Weights of a small segmentation model.
Model: 2.71M parameters, widths [64, 128, 192].
Training: 34200 steps, batches of 128, held-out accuracy 98%.
Data: trained on simulated telescope pictures of galaxies, 195000 training examples.
Rows from block 2 of a small segmentation model, named by matrix and row number. Each number is 128 + 24 x the weight over its row's rms, rounded and kept within 0 to 255. All counts start at 0. Numbers have three digits each.
After each channel's rows are labels from the 100 images, of 14976, where the channel reaches its highest value: "strongest on" is what is common among them. Only what is clearly more common there than usual is listed. The data: simulated telescope pictures of galaxies.
# conv: 3x3 conv (model.mid.0.conv.weight, 192x192x3x3, each kernel summed), inputs 0-191

conv.100:118119128125169185127125109081147120102156110135109120107123075115116084147105139153165100131136127160146144150113141111153185150152138104081133135152083098094143118097148162129146112082151121154129155114126115125162131144113112070142115149106136123154109125119143169084111141153118108155135112151132144114114124159090085123104145110120102087132111150103144136146107115128182138100134146113109103102107108133115136112165127139112160103151130155106103105153103136114101100164144108138111148098075140165104093109101104156107138185153118116153077126178130137144145105158115139135
strongest on: bright star with spikes; small; edge-on disc

conv.124:127155136099133120143083100054129127100153129152140140083103146088166160157094167150124110124166149134137122153123165099158145121154112102139095124153111131125114094132146180107155146106159115164142124156125089143147146126154093152168139156101094125155097126145170146158117122153128124138125150126118143132132142136066114102133104131113100095110114139142145125156095092096107124130174132129095102106168156119099168134171101114134122120134131160139121142111103094149104163134108130146127128105144170087133102116102114117123143085156154115148140096103078106123171132131151157101
strongest on: bright star with spikes; tilted; winding: anticlockwise outward; two-armed spiral

conv.114:119149138111165158139107093136148129116154127125150139068093098104147085139119146132153123139153115164147130138121149120134158143137122117116138139137150105090124112136150127105143131099166099137173145143110108133121133126126137088152120139088117121138124143177152152106127121132114116171120155127087129127156167170146076101151100131090126068080112128176161091142071078110154140149156143167120104123126083082107156131107107132129148098131137135125088136089124106164103126166112138170133119112091154128138132100125127127132167173138148097132099110157144094146148138166150144095
strongest on: bright star with spikes

conv.156:119147152110131116147107127128141159111139106164127125180117191126133184152105132158146095153128148132141148152112129104154135147153088107179105151152098111121087119131135108119117165105136121151139119145119126158130176149172088147128163151128092114152101112143126148185115152158104110134101146144117141117112139133123121111108114110117097127115120159145135109148127125116069150113121139131104120097171142111111126159132110095163148126143155155164119152110095124141117177132102099137104156113191125078123114109100105095108137077148106130160184116067097115149137107137147148112
strongest on: bright star with spikes; small

conv.118:111126134124117171155093133150146125109128101150090119160094124133072118153111137158135085130098157117149153147102150113156136121151100113126124124153060135136121152091116053114194141117122104146127153085112123130153165156143099086132129149145118114148094176136135153109100155155126102120130127158108155102082154120164134127079105100107099133125106178147123116138137140165141130079091146143113119094137069116121099135130127129145136142156128154130132138124094181135127132118124100125100157117116118126089089124095085120099121137148106111165114168130112121124133097123125137126
strongest on: bright star with spikes; flattened elliptical; round elliptical

conv.161:103140147115143152092154122191156141128136092142100136172098159140126166116130108122157139143118138143157164131098102124124140145123149126153106135123118115108105132113143031102142162104140100125156151135100144142096104163159094101111147120115107103132141161154107150157108168125112096149128148158095155099096159148192117112103100095096128122100104115149152096135113112129101147104113157154127127136149090098112120144090114112147159123155144122139104102105138130150116157143133088153092165124158114100104119114124137111102151078128103106120152124092179105138112099149143140108
strongest on: bright star with spikes; small; irregular; edge-on disc

conv.155:124123112133099098098094158089131142133095112160113123181140161130131192133129136135107112139128174104134144123113138131134095113129106135140086134129095153159088126119109138131140165150086139126108118131129124109133135147120111167128141130165154120122118111105129106158119152134128121100109125144136127115098120099075190143097128110137126199151127148115117147116208186126094131105126133106130147117130170153141124159141135127173112147142120133164158139133117126122159125100113105107107152147170127124119139170126115086108109044124125158141163132094062135114133109097124118137
strongest on: bright star with spikes; irregular

conv.54:137152108109118120105152086124116098108152150096150170091126124083165107155107166146107110095175077120118107145146174111145107101151149108130179096152141152138173088139133140123126077152165128151133120155132086107097111106117167135179103155106135147144104124141182104130140103144156146125158149108132122143152126122145135106149116150132114112115133147147129133146095091092127098145184117146107096109120130128110177097118109152088105138112103148098135106108107089148110128119153155137153100106122182122142123145117108157150132151146162110146129095136142109101168151119149146104
strongest on: star cluster; noisy; many stars; small

conv.105:127126124124160190096133120074147102122141108125124121097103088120125083132115133126157124111140125155145141133114136119139199137128166123101129114127088108097172116106134179121188101074146109148143142128125124125158080142134106063135113134108111130137128118141140189101116140136134106158158125149116133120116143155090082121116128113104113072114109131131146123135083105119171123113142143124113122127129105114120140093168127140088153114145121142088101066131124125132114132157180107148109151124083140128118105110116120173106147190135117113128081117163137124127141107156123134120
strongest on: bright star with spikes; small; edge-on disc

conv.2:132113175139135132087099116121162156120132088146145089119109152138096171134127124134176119171109171127159159123084115141132148157134144129116099155134150101126084150132124080122177168072136128121123126090139140159176104161174082129114168131121102097124125137122109173133110160130087078131105117156104125124140150132120112134145128100104139118134121121118132110122108109157118169143093150121141117123158109118132106176173137101163177138149166129166123106139126156127124150133136097132088161125145107109130127096132134078094123061135148125135129158092114128157124113136113116131
strongest on: bright star with spikes

conv.20:111130148123132145136128111137130150096144113144107144140123154097128153169102171168130076145143112130136141153109183110164112141163082103149163145165067115126122109074133088123160112137137124154123147132122087158128170147155130114165153164122098106154084150121169115154093147162111117128107125148130151105095128130137120124076128107128099123134117186120130131143126127124102142076141137124111101085160106134118143152126123098145130119148150163156129159136087127122114159132106109126107149102154159095085083111096075099101126111159140121175148123098128132145165104128128138130
strongest on: bright star with spikes; edge-on disc

conv.147:116114118137155118160089129075144132136137108156109107124131069140109093114142105122153130154122152150145148125110094137116171147119102132072102152123115108105088134128143203126103156090132130112136129107125148097163161149089095139107111117113178107126141102126101165070112150121112113148112118151125140109110126151051115131114139106118136124123117121107145129125139130135188152117116146113143128135078170128129123133147134157162153108151126114123110152139138138121117071152090104141107152123072108189119136133132138132106140160120092139123071134183102133144109104148117123134
strongest on: bright star with spikes; small; edge-on disc; irregular

conv.112:103126151128151133139146132144146158110135100141102135211130150109121168152112155161159084158136110145147158150105152114154166152152087108142151157155079107107089112094137111128116133097123126143131148128115105144123174160148096126149160151128121108153098125125150165136102163158102108142097126163125152090084128145140122124082137094120105138127114174117142121140153145121113155085128148126119121093143131125123131161123126105171159113161152152162113165134096133121118134147099094134097163112155142127092101112101088092096133092148070126166149124106146133151152089145127136132
strongest on: bright star with spikes; round elliptical; merging pair

conv.165:138096162157129086145092133092136170134116111146143099094147119142121140121139112122152136175115140121133141115110112147120075172122113140091112175120136083135093148134106127155139158135116155112103107106150141153165153141128115181115147120143127109114143093096115101110123140119079107116083091137142110131141114120076104158137163118140143122162142116087109139109129139149145174138120132074147132136131162148153116175178158106151154119131169117171139142170138138087142121129095117102112140137117117138138139103143141080114104099122176169120104151127107169178108124125095103167
strongest on: bright star with spikes; tilted; many-armed spiral

conv.21:111158108094148173142123115108145098119156121134108139122097087115136088127115137129141129109139122150146136147125139106136182113129131111099125107130100140106142123110158156094151124089155091144164160126099117098126122135110101078142101129095147130150130152166140176081124135138147121156156166136098145118109158152131120091110096121096109101087102126165164110155101098123176115110143146170108118127101094099093142098132095160119138124139103137093104119089129122169095101146145118165122138111084142159113110140109127161123163171140108085126084122168132086107137118148160160087
strongest on: star cluster; noisy

conv.23:096155125097142150160116117124149125098150104155084142147105115117115120153097144162138092133130131143151154161105143094164143129156091098117125132156067126114113120076149129100117134114143102160146163123097115117123168155120103106140123153111138105162099160147138144107093156164125109144126156155107164096079150142126126101073102100107089124109101164151149112158129118127145135074124153154095109093115109112098130128118100136149138114157124163125114162102095137155103113141104098147101158103116136147083082131087093126099146137160111100162113127140126101128146095141155160100
strongest on: bright star with spikes; star cluster; edge-on disc

conv.30:130116132138116099149131153130122153118111120160139125196149184113126185157119167156126079142135163114121136133125150125152117136149087127164100146147071125142087116124115099144092157132097146136110116132138104143140196140153117159143158149155113122134088105107130122165124146149120129112104115138145127123101109114132148142093148115145113164147140187112115142122180172119080137103122121107124135092148156145140129151142139102176129137135140149160143152144091130109143151115106107110113150133189136106116115131111085099112112074137111148169178129077125146137163108114116120146
strongest on: bright star with spikes

conv.154:123135096116128119147113107086120098098150127136123150097131084091124081165097173157114094110150119125125129155125177102161126109158116101087147111158092144135136105111137155126134106140142130163113129116130087089145152133087130135169093161120168123156090127107170115088109132158149133121148121136145148118107114124086141121107133120141096135144125163104127155151135130121170114106146128118098100096085140154112150096150119166122113125141097163091139141148094127118107086126119120121123137101085164169112094155097092165116120185157144120160087123172100135108174113118130147133
strongest on: star cluster; noisy

conv.113:111131157123128148146127130164138175108131112159102129200130170122115173151109141157136093162123135129135146147114137112153123153152067111165134164151089108125085123094127078128106143131123124144126148129116118169123186147161122111133170149137097108146102143125131127162108151154099117127083128145126139107096129127151126127087133109128106140132122165125127118139152147131088153091110137130113119097163111124125120174112124083177137125140164151181126179130099138123125160129087106123109149115173127098096103105104095078109125098149093125160167130086126132159137107131131137133
strongest on: bright star with spikes; round elliptical; flattened elliptical

conv.29:132119081133099113149102132089095090128127143166116126087144089131109091125130124126079131099122143097105113126140123130127096087125104130096118099125109169164119133114121164133120126173123138127092124109138132081146152120082134142125085124134173130125130136093125090093114122126166157093153111123163137128115098097100171138111137131162129160160135125097106178125156143139163097113121110118129130131084144174131123092148136171144078144128084127092167153154131143111128086098096127102133130129092125168119117176128129162122098172127158128125095138168100143090125122088116125143
strongest on: star cluster

conv.127:105104144147161137142134106131138164101159116139103126170148100118110127157120140167149079167123111159134144147119131126150149168160077108107152174165090088098085124098152138139095131116141135131128155107121114154133192144124112112135150159099123119144102119105133140121110147153094123151087099146146142103098107153114099142098165109138118114140122178080143138133133129149146161101114140111129092091129135140138125156116144100166145091142157144159105167166095140093101123159091110131114145092107132137096108105110085107111138150152090128171104142147144158168133106153105123160
strongest on: bright star with spikes; tilted; merging pair; winding: anticlockwise outward

conv.183:094141149113155142140147111142147160093155109152116150152134139115125160156100142164145081160130088151140151154108139104165130161157079103137171163156087095104097117080152138118120115128149118159141165134102110151096194149149140111141153155102108103155106136135137116140092152162096110148095138152125139097106131151127101114093138105126101108116117170131144123147118114121118158095122147148103104089148115121116131156103114103155145096142156165156108165122097130131102146153096106142105151098141135115089079106096083100100145106159122098166134121110153122161140108148139146123
strongest on: bright star with spikes; flattened elliptical

conv.42:129128157130165105169091100083142158098148116145126120111142097111121109157102147154170100160133131156139139148113153114155123173154099105087135167156102078093100126125130164145106133107149149148133118115142107150163175138125124160148138156116126114150103091125149125096120137152091110155096115136127122126123124161042070124115162120124112093130136153106134115143111115135165160120132134087115095101121164118125134153168127113147167103134160153150097146147102131102112109164100120133117137105096142155126114089109104109118135142156151153156091135154089151172143124164124135142
strongest on: bright star with spikes; noisy; many-armed spiral; tilted

conv.53:133124098131125095151144116097114116105132136121120145129162077100112083166107161159119085125141101121116123143136153115156112124158113112078162129160108132136121110128125151147100109145119155147106112108143099094136171125081141154152098162141178134144088107099147109071132126153137143116132115125156127127115097120112144134118163129153108156153144181095116156135164155131182123123128119103114105092072161157131140110142131159130119130129109155108142137154091135102127071122118130110133126112079147190129118155107082149132112177149130142167078136181132150123164125117122130146
strongest on: bright star with spikes; star cluster

conv.175:102130147123141166096146140185147145129130110130098138255123179137150188118131118131146125139131125141144151139117107118127171135125140121178118135129119125111106121114134088120126149098122113125136158154106140153091110149165094082113166124132097123141132140133110170180123153133121114140119133150117148100093136141182133121105123106115120142119114138135140114138148147110075135108129144149127135126167098118121128145088122096147146124148144125150112126123128110133122169140131106135111149122185114087101123114116119111116136087128041114130182109080139121130119103144132139125
strongest on: bright star with spikes; barred spiral

conv.69:121160108094113120147131103122117110084157139124123154111133116095139110179079172170107088110152111117120119170137169083175105109174120085119151111174109148144143100114148138113105105154148124179122137137118091107118148120106145133161107176115149133171076138122159106118123120171147142115144153122139141127124119114118154101119119134140083143130126167127134142167134121109138110118147123144080091085109137143097151109124096148117108133126108178109144138116082114142099110113127136130137120090117156144119092150086085147133128150173140103170120112142121112109171131111158166108
strongest on: star cluster; noisy; many stars

conv.62:131108088141103102160091142072105094133116142158128118090142088121087095130133142126093118107118154101111116122139146136130108093123104137090121104125106163160116138120117162132147132154110139126098118092136119084169162120092127155138092124140170122125119125094138105087117123127159152098151107121148135129113108100072171144116132133149126164159137144095111165118161149151169106116111113104135135125088152165133119098163143168141094141124089131096162149157125162113136088100100130104135127137088130168122113172122114157127101162124150140132087152166071143097143124093108118144
strongest on: star cluster

conv.131:113143100109124149131099115089151082123137129115116135068086080115119072134122140130123125096134121125152127134123151120133155092132140123086140091133126160133162129126134146093174098109146095137148143105106112084153117125107136109149087134113153127134123157156152152076123120131158118136167152128092143124129166131092138110130084130092121103103099128166148113136091095133180102127147151155119119125097099108107140092156112175100120145135090134083127114097124137167117097124141138152134119123073148159125120153121126165131144176133155102131075138173094091092141132125143141094
strongest on: star cluster; many stars; small

conv.186:116116109138123101138182138132111130124132137179111134139179118147132127126126111135104123131119110124109125133137094125133094123131063123114135138131063137137095132084136145153070124167119159127104135132131150109093179129089148157103114127126165114131127103087100085122100135135135151116115106129166140111095086117116155140064183123165123176160143135070121155130188156127134126072115117106128131122097184160137115128115138141182104122130115130131143188166124125091121096122081117108125141123126105161093108154122121124116113124133123138133128127142139160124111107115115126156
strongest on: bright star with spikes

conv.66:121170111085127115137130095121123110085162136122129155107123121094147114175079171166113095112156110129127121170134167083170113110172125085125148112172117146133144099122155140109104107144157119178141132146116091105110140122108140140163108174106147130170080132146161114124125121168145137131142166123125139128130131130123141090126109133128088129111123159152143130171123109104132114126153127151079087091112137125090155111114086148117113120128108173110131133097088107156095115127129135145136121088121159138127103148092094143133143142171147103164127106139124099111173131122170170094
strongest on: star cluster; irregular

conv.157:129140183117140080134097118108145179116128110126145114114121163127140177143115133142167116181133127137142145138108135118142099173141124119129127175140152083115097134145123118126137149108131132139139107128130127174146127141170108184129170141131092108138117091143130128148133143140071102139080140131107118131142148140103097118143120121111117109119133137147131099136111120128103179147137138109118117115168154105119132191158117087149172112127182140187113135115115119133128164142113118133115136123156130090144137087119122061126134047140162148141142133081085124179136130146141137119
strongest on: bright star with spikes; tilted; winding: anticlockwise outward; many-armed spiral

conv.181:130106151147118132092153139149133132116099117114147142157129134105110147174115172163134063130130109111133138132117180127159112126158121128120169125160069130140130126127093046146169104135095137144104126107140095152137151141156142125160151162166104126134063121104160116123119140153124115114131101142131132119121125117160133153098144113126105143152132216112107135113158167137131130105125130109121123080151110140148127144137151109138135145146141159141139098155075148102157137116147116105116140136131145127117117116105056106113100091138139139183131153119162153129173104118101113154
strongest on: bright star with spikes

conv.63:140133085124112092139112128059109086121124141132133141095144082113107091144120145142106108105136116109114117136138144120142110093139129122080151100138112162151139122137124190134139103156120144139109107111140112072149140120080141161148088138143187139138107114111145106080135121141157147107159128120146127135123111111072172127119126135147113167144145151120116156132167148128178108123136111119118125111074158154126134094154124178121107137127084143086154121133110143124131073109132132114138123126083143186134121176112106165133112160135146134145083130173087132093148125102132133130
strongest on: star cluster; small; bright star with spikes